{
  "model": "image classifier",
  "arch": "repvgg",
  "widths": [80, 128, 240],
  "learning_rate": 0.0022,
  "beta1": 0.95,
  "max_precond_dim": 1024,
  "merge_dims": true,
  "max_grad_norm": 1.0,
  "max_steps": 14400
}
Rows from block 3 of a small image classifier, named by matrix and row number. Rows with one number belong to one channel. Each number is 128 + 24 x the weight over its row's rms, rounded and kept within 0 to 255. All counts start at 0.
After each channel's rows are labels from the 100 images, of 14848, where the channel reaches its highest value: "strongest on" is what is common among them. Only what is clearly more common there than usual is listed. The data: rendered roads seen from a driver's seat, with toy cars, trees and houses.
# c3: 3x3 conv (model.blocks.3.c3.weight, 128x128x3x3, standardized in use, each kernel summed), inputs 0-127
# c1: pointwise conv (model.blocks.3.c1.weight, 128x128x1x1, standardized in use), inputs 0-127

c3.11 [117 115 125 112 112 136 171 113  59 141 135 120 136 103 126 138 129  97 117 116 128 155 114 132 111 129 136  76 137  82 117 150 139 144 175 142 156 133 119 109 106 146 163 128  83  85  89  95  99 120 140 115 125 106  99 111 104 141 128 156 167 135 113  97 109 118 148 173 178 174 122 118 151 134 110 131  98 140 155 162 160 123 150 103 193 129 138 140 122 120 118 147 145 145 145 105 113 174 149 130 133 111  91 120 117 132 150 140 156 181  67 158 131 104 145 118 143 132 132 125 141 118 127 105 120 150 105 154]
c1.11 [139 105  96 101 132 137 113 126 120 167 106  72 114 128 113 110 117 113 125  83 118 164 138 111 166 129 156  88 116 109 111 146 166 132 103 139 146 169 125 146 106 119 123 144 179 147 119 116 125 127 152 140 135 164 130 132 107  99 134 106 160 114 106 116  93 162 107 117 117 153 102 133 134 136  69 172 136 136 114 184 140 113 197 114 143 124 173 124 118 166 118 172 143 156 120 113 131 149 136 164 128 118 148 131  96 165 140 123 143 108  91 110 148 124  99 118 128  95 144 115 138 150 157 118 140 133  88  81]
strongest on: dashed white line

c3.60 [138 151 144  94  78 137 130 108  81 128 140 129 136  77 147 114 137 155 120 115 159 124 138 116 106 131 126 120 130 107  96 151 140 134 127 144 138  88 126 115  85  85 142 163 151 125 147 128 161 146 149 100 137  85 158 158 121 169 155 117 120 123 108 165  99 133 126 175 142 125 147 156 150  99 101 119 125 116 122 141 131 163 168 116 140 101 110 179 131 177 132 159 112 102 152 144 161 145  88 116 106 122  84 137 191 119 126 124 153 165 125 122 136 127 146 119 179 102 166 110 100  97 141 122 125 137 120 104]
c1.60 [128 152 110 153 125 107  94  96 105 145 112 106 118 118  97 106 157  86  92 133 160 125 112  72 144 126 111 141 120 136 108 131 157 108 100 102 140 105 147 145 121 145  76 177 156  95 132 141 157  84 161  95 142 128 149 107 131 138 138 116  80 123 113 102 113  83 101 159 127 103 102  99 142 164 141 155  98 107 171  92 153 142 134 130  84 127 140 114 115 134 119 164 122 106 117 122 178 119 151 142 118  75 140 125 152 108 161 145 113 150 129 152 136 120 109 142 164  90 148 141 113 152 128 127 118 170 130 151]
strongest on: line: no line

c3.63 [136 106 133  70 125 122 100 119  96 185  82 122 135 154 132 170 141 131 136 108 146 138 154 129 119 153 122 129 156 116 105  84 153 157 116 128 124 140  78 161 105 139 149 182  74 147 110  99 115  89 123 114 153  93 139 138 123 133 150 154 139 146 162  90 112 146 143 162  95 154 119 100 121 125 114 167 133 142  75 133  93 131 123 121 117 129 101 134 116 119 148 118 169 135 127 108 135 160 132  91 119 122 116  93 160 100 124 125 154 165  91 145 142 134 164 124 138 123 117 134 105 119 184 105 132 119 149 168]
c1.63 [157 131 129  87 144 127 105  96 127 100  86 135 130 122 142 138  93 130 146 111  94 140 134 108 133 133 134 128 121 131 139 118 125 125 141 117 154 109  85 164  70 152 118 111  83 124 138 110 155  90 105 128  99 108 135 139 114 145 122 148 121 126 164  87 127 119 134 154  83 103 136 172 124  99  98 157 127 128 102 106 129 187 172 116 153 101 101 132 132 114 133  88 146 149 140 144 158 129 129 125 133  86 138  95 164 106  93 156 125 117 105 167 163 140 201 129 106 123  97 159 125 110 152 138  95  84 124 111]
strongest on: dusk

c3.31 [127 155 114 125 116 141 106 122 176 140 124 131 117  56 144 107 142 115 101 184  95 102 147 141 144  96  98 140 120 123 133 115 120 115  90 142 154  97 163 108 118 131 115  96 129 124 125 116 134 176 152 118 102 118 146 125 150 112 124 102 144  95 116  77 129 111 166 119 146 139 103 117 164 138 152 165 143 158 122 128 136 168 115 227 157 154 112 114 127  87 133 139 133 137 117 143 105 134 112 125 154 113 135 158 130 132 132  93 106 172 143 127 119 146 118  98 118 172 131 138 164 117 110 177 113 139 117 125]
c1.31 [124 144  92 129 112 131  92 100 148  97 134 137 124 102 123 154 136 103 141 151 138 128 122 107 118 110 137 129  91 142  74  99 105 109 110 123 129 138 155 100  88 125  96 136 175 124  95 105  91 160 130 127 112 115 184 105 137 121 170  98 161  63 103  82 103 131 169 149 141 147  96 109 140 117 144 184 166 126 140 116 115 147 141 122 158 153 146 129 164 103 121 145 157 132 102 134  89 194 133 113 139 130 149 124 113 122 135 150 175 145 135 135 133 100 119 124  93 105 138 103 148 137 118 118 114 119  98 112]
strongest on: dashed white line

c3.0 [ 95 125 135 143 167 136 138 137 132 120 131 126 127 130 161 138  93 114  84 139 109 147 135 109 109 147 204 103 111 132 114 107 114 136 100 191  65 156 127 218 170 120 151 119 130 140 111 146 134 109 130 140 140  96 106 131 118 141 145 140 102 166 145 130 122 115 102 163  95  87  84 134 141 148 142 111 103 172 118 142 129 152  87 103 122 110 113 132 142 141  88 116 162 141  96 114 137 131 142 158 126 142 128 116  77 130 109 127 132 111 129 127 159 111 102 111 118 142 113 160  98 153 122 108 107 107 120 132]
c1.0 [ 97 166 133 108 138 119 129 131 129 103 121 121 139 177 161 106 103 127  91 123  72 156 118  98 129 129 151  89 121 116 174 111 112  88 139 152 147 168 119 181  90 117  96 137 143 132 108 148 126 141 119 147 146  90 115 121 164 128 105  99  97 144 141 121 145  83 129 125 122 148 118 120 108 146 104 108 133 135 169 138 160 112 111 127 131 151 143 103 167 103 113 135 109 151 117 112 120 146 157 116  95 144 188 121  83 169 117 140 153  92 114 151 131 144  89 124 161 181 111 164 110 115  87 128 127 134  99 127]
strongest on: double yellow line

c3.52 [136 117 120 155 141 123 142 162 126 103 168 112  94 137 170 113 159 191 139 113  88 111  73 109 103 106 164 128 170 176 120  67 114 136 144 141  93 151 145 107 140 143 118  91 145 116 109 127 106 134 132 124 106 122  86 115 115 106 121 135 105 100 107 133 132 145 142 158 105 150 165  96 156 138 134 117 114 158 139 125 187 113 102 100 126 108 177 161 112 150 134 131 128 157 150 130  82 142 109 111 141 112 176 129 109 105  85 115 146 152 146 136 136 130 126 135 112 119 144  97 119 122 162 134 143 151 158 108]
c1.52 [132 119 149 141 150 154 142 145 166 111 169 122  92 101 155 137 130 156 159 128 145 105 109 108 102 105 139 141 163 133 136  65  97 101 124  98  58 152 149 112 118 160 142  94 138 146 160 111 102 137  78 139  54 124  92 115 108 133 118 104 115  92 103 103 138 127 169 133 117 146 136 125 175 129 126 172  91 151 141 133 181  94 113 116 134 115 133 129 117 117 111 134 128 146 144 119 127 120  95 137 142 130 133 152 102 143 126 135 174 151 137 102 153 156 105 170 138 121  94 116 114 122 144 139 136 141 143  97]
strongest on: dusk; double yellow line

c3.34 [156 138 111 199 138 125  88  84 123 114  88 126 189 111 124 149 156 140 132 109  73 107 124 126 108  74 106  90 147 152 116 172 156 128 108 152 155  90 137 140 118 158 125 142 108  91 162 123 104 112 138 168 142  95 103 122 112 138 134 136  88 122 119 142 122 134 110 119 158 141 156 114 107 135 142 135 138 105  98 123 135 139 123  93  96 108 102 133 129 104  99 162 141 145 116 112 145 135 125 140 128 118 105 132 143 128 120 181 145 131 116 190 118 127 139 139 153 164 105 139 114 141 112 161 152 142 125 189]
c1.34 [151 125 111 128  96 138 137 102 126 112  69 104 156 140  84 136 150 128  89 116 128 167 155 108 129  99 118 132 136 132 110 138 102  78  68 174 132 155 105  84 105 145 135 161 144 126 123 125  88 101 117 125 131 106 130 104  95 163 144 129 133 125 134  96 169 119 156 136 126 132 165 110 147 140 167 127 141 133 147 111 122 176 101  92 123 115 129 134 100 138 113  88 131 184 130 143 130 139 161 128 103 159 130 129 133 109 131 157 131 174 116 134 116 143 140 120 133 178 119 160  78 134 144 182 105 127 156 141]
strongest on: dusk; double yellow line

c3.85 [169 138  72 155 130 105 106 134 118 142  93 141 103 122 113 136 140  79 135 188 108 132 119 134  80 165 170 147 159 138 141  65 155 118 106 137 131 137  89 125 144 156 119 113  79 154 169  95 135 136 161 109 126 110 155  98 143 123 127 150 121 163 120 141 144  99 112  96  93 149 141 143 149 133  92 105 158 121 108 111 140 131 129 178 121 118 169 134 105 136 108 138 128 132  89 107 132 105 121 111 132 148 154 147  99  73 134 154 121 116 138 129 156 146 126 127 155 154  98 121 136 127 123 168 150 139 135 168]
c1.85 [112 127  98 109 166 110 114 157 116 119  89 146 131 112 120 152 145 100 110 142 117 143 139  90 105 170 146 135 145 114 136 117 127 140 105 137 100 118  93 170 151 132 112  82 127 142 130 105 138 140  85 107 136  98 136 138 158 145  92 168 103 143 126 126 145 132 144 116  73 134 138  71 171 142 120 142 169 144 104 139 146 172 119 127 139  49 146 121  85 104 136  84 151 142 151 153 161 165 113 100 135 111 135 148 123  98 177 152 128 138 157 163 151 163 115 126 136 132 131 118 123 109 132 155 116 139 146 161]
strongest on: solid white line; bends left

c3.82 [144 119 143 130 113  68 100 121 124 160 111 151 142 139 136 139 168  83 143 141 109 131 131 128 148 161 129 134 148 130 106 126 165 123 122 157 121  85  87 197  94  98 143 131 141  76 181 127 140 109 125  93 109 112 106 128 177 138 140  87 153 107 120 140 117 153 110 134 130 150 154  92 125 181 147 108 118 145 129 132 138 110  59 110 133 178 138 121 134 153 171 153  96  89 144 139 111 157 123 102 134 136 121 111  99 161 112 114 116 131 130 120 165 146 118 150 109 152 106 154 109 155 132 136 133 115 118 120]
c1.82 [155  97 136 106  92  94  98 103 132 153 110 125 138 121 160 124 152 141 143 133 179 142  99 170 127 134 128 137 131 102  96 122 165 121 129 137 113  89 130 195 122 140 121  99 150 136 151 177 151 156 157 103 140 107 114 104 167 159 134 135 122 183  95 131 112 160 105 137 109  97 129 144 134 155 168 154 104 125 117  85 142 150  43 134 124 101 119 180 153 126 110 135 129 136 136 139  86 155 128 135 154 122  90 101 115 160 152 106 127 117 126 134 151 134 123 143 143 142 100 145 140 106 151 132 113 121 113 110]
strongest on: dashed white line

c3.75 [117 119 156 191 128 146 133 177 134  93 168 136 121 120 126 109 155 166 159 103  82 139  98 140 131 106 132 146 134 118 132 156 115 128 139 156 134 132 148 116 179 119 131 130 135 137 143 163 101  94 129 123 157 149 144 117 119 119 146 133 103  98  94 146 121 100 166 134 162 121 101 159 135 121 117 129 141 158 124 155 124 149 143  79 132 117 156 157  99 143 142 119 107 168 154 110 121 102 119  85  83 146 145 136 119 113 114 141 124  77 111 145 109 143 120 146 130  68  92 122  45 121 130 106 148 109 110 101]
c1.75 [149 126 163 170 131 136 134 175 151 117 183 125 142 124 147 127 157 172 113 132 104 137  88 136 141 139 152 137 149 122 118 171 112 126 157 134 130 118 148 143 149 124 112 108 112 104  69 142  90 156 142 139  92  99 153 132 118  97 145  88 105  95  88 182 162 175 129 121 160 123 112 126 107  88 154 106 134 143 110 148 142 146 137  75 141 108 162 157 115 161 127 123  92 145 139 112 125 141  97 135 102 115 141 135 114 117 108 119 144  75 102 111 161 151 153 109 131  82 138 120 111 157 155 117 150 136 117 142]
strongest on: dusk; double yellow line

c3.49 [131 116 120 126 151 121 125 114 143  91 148 117  93 131 129 163 166 120 110 144 126 113 136 134 108 107 126 139 131 135 153  96 130 166 127 126 100 129 140 123 114 130  86 130 167  79 115 126 159  48 135  85 123 107 130 112 112 113 139 114 125 155 163 162 130 118 160 106 174 181 122 101 130 150 149 144 184 132  84 120  78 151 136 135 140 124 177 113 105 145 150 120 145 145 113 144 146  91  73 136 130  92 127  96 182 141 137 123  75 145 140 127 125 121 121 164 152 119 129 116 112 151 143 160 116 112 127 111]
c1.49 [171 108 111 155 167 113 137 118 125  89 102 171 161 112 163 123 114 139 164 114 124 141 125 109  97  72 127 137 144 155 127 123 127 149 115 128 107 106 104 117 148 157  86 120 160  93 125 152 135 100 117 149 157  86  93 122 113  96  77 120 137  99 110 140 144 117 147 108 113 130 132 147 144 172 153 168 135 142 126 102 134 126  96 166 122 145 133 153  68 126 147 100 149 182 147 126 165 143 142 113 154 103 129 120 124 118 158 117  90 134 151 102 127 102 134 147 149 131 112 137  72 145 170 176 121 129 127 139]
strongest on: double yellow line

c3.86 [134 124 124 129 142 123 153 150 117 111 100 118 121 125 124 118 154 125 115 118 121 130 129 161 127 109 161 171 153 127 136  75 173 130 111  95 122 118  95 175 170 146 134 109  84 112 160 133 135 125 111 112 160 109 123 122 132 148 113 132 193 107 111 148 116 160 112 147 113 157 125 133 133 127 107  97  94 133 147 155 168 142  70 109 148 132 109 132 138 126 113 125  80  97 114  95 171 152 124 153 153 128 129 185 141  78 122 159 117 139  82 134 120  86 125 103 137 124 117 135  76  89 125 154 136 182 131 118]
c1.86 [113 136 120 149 160 134 126 168 133 161 135 134 134 116 105 115 159 124  77 132 138 131 131 163 115 122 135 127 167 159 190  95 182 156 138 104 101 131 107 168 148 123 196 138 119 101 139 107 124 162 143 113 110 102 116  97 145  94  92 107 143 117 138 118 123 148 122 132 103 141 143 115 117 145 109 141 121 111 158 160 138 134 107 164 110 163  71 110 131 131 151 133 124  91 133 141 179 131 135 128 173 133 105 125 123 124 124 128  87 149 108 168 153 127 117 104 159 155 167 152  84 100 102 126 174 137 114 131]
strongest on: solid white line; bends left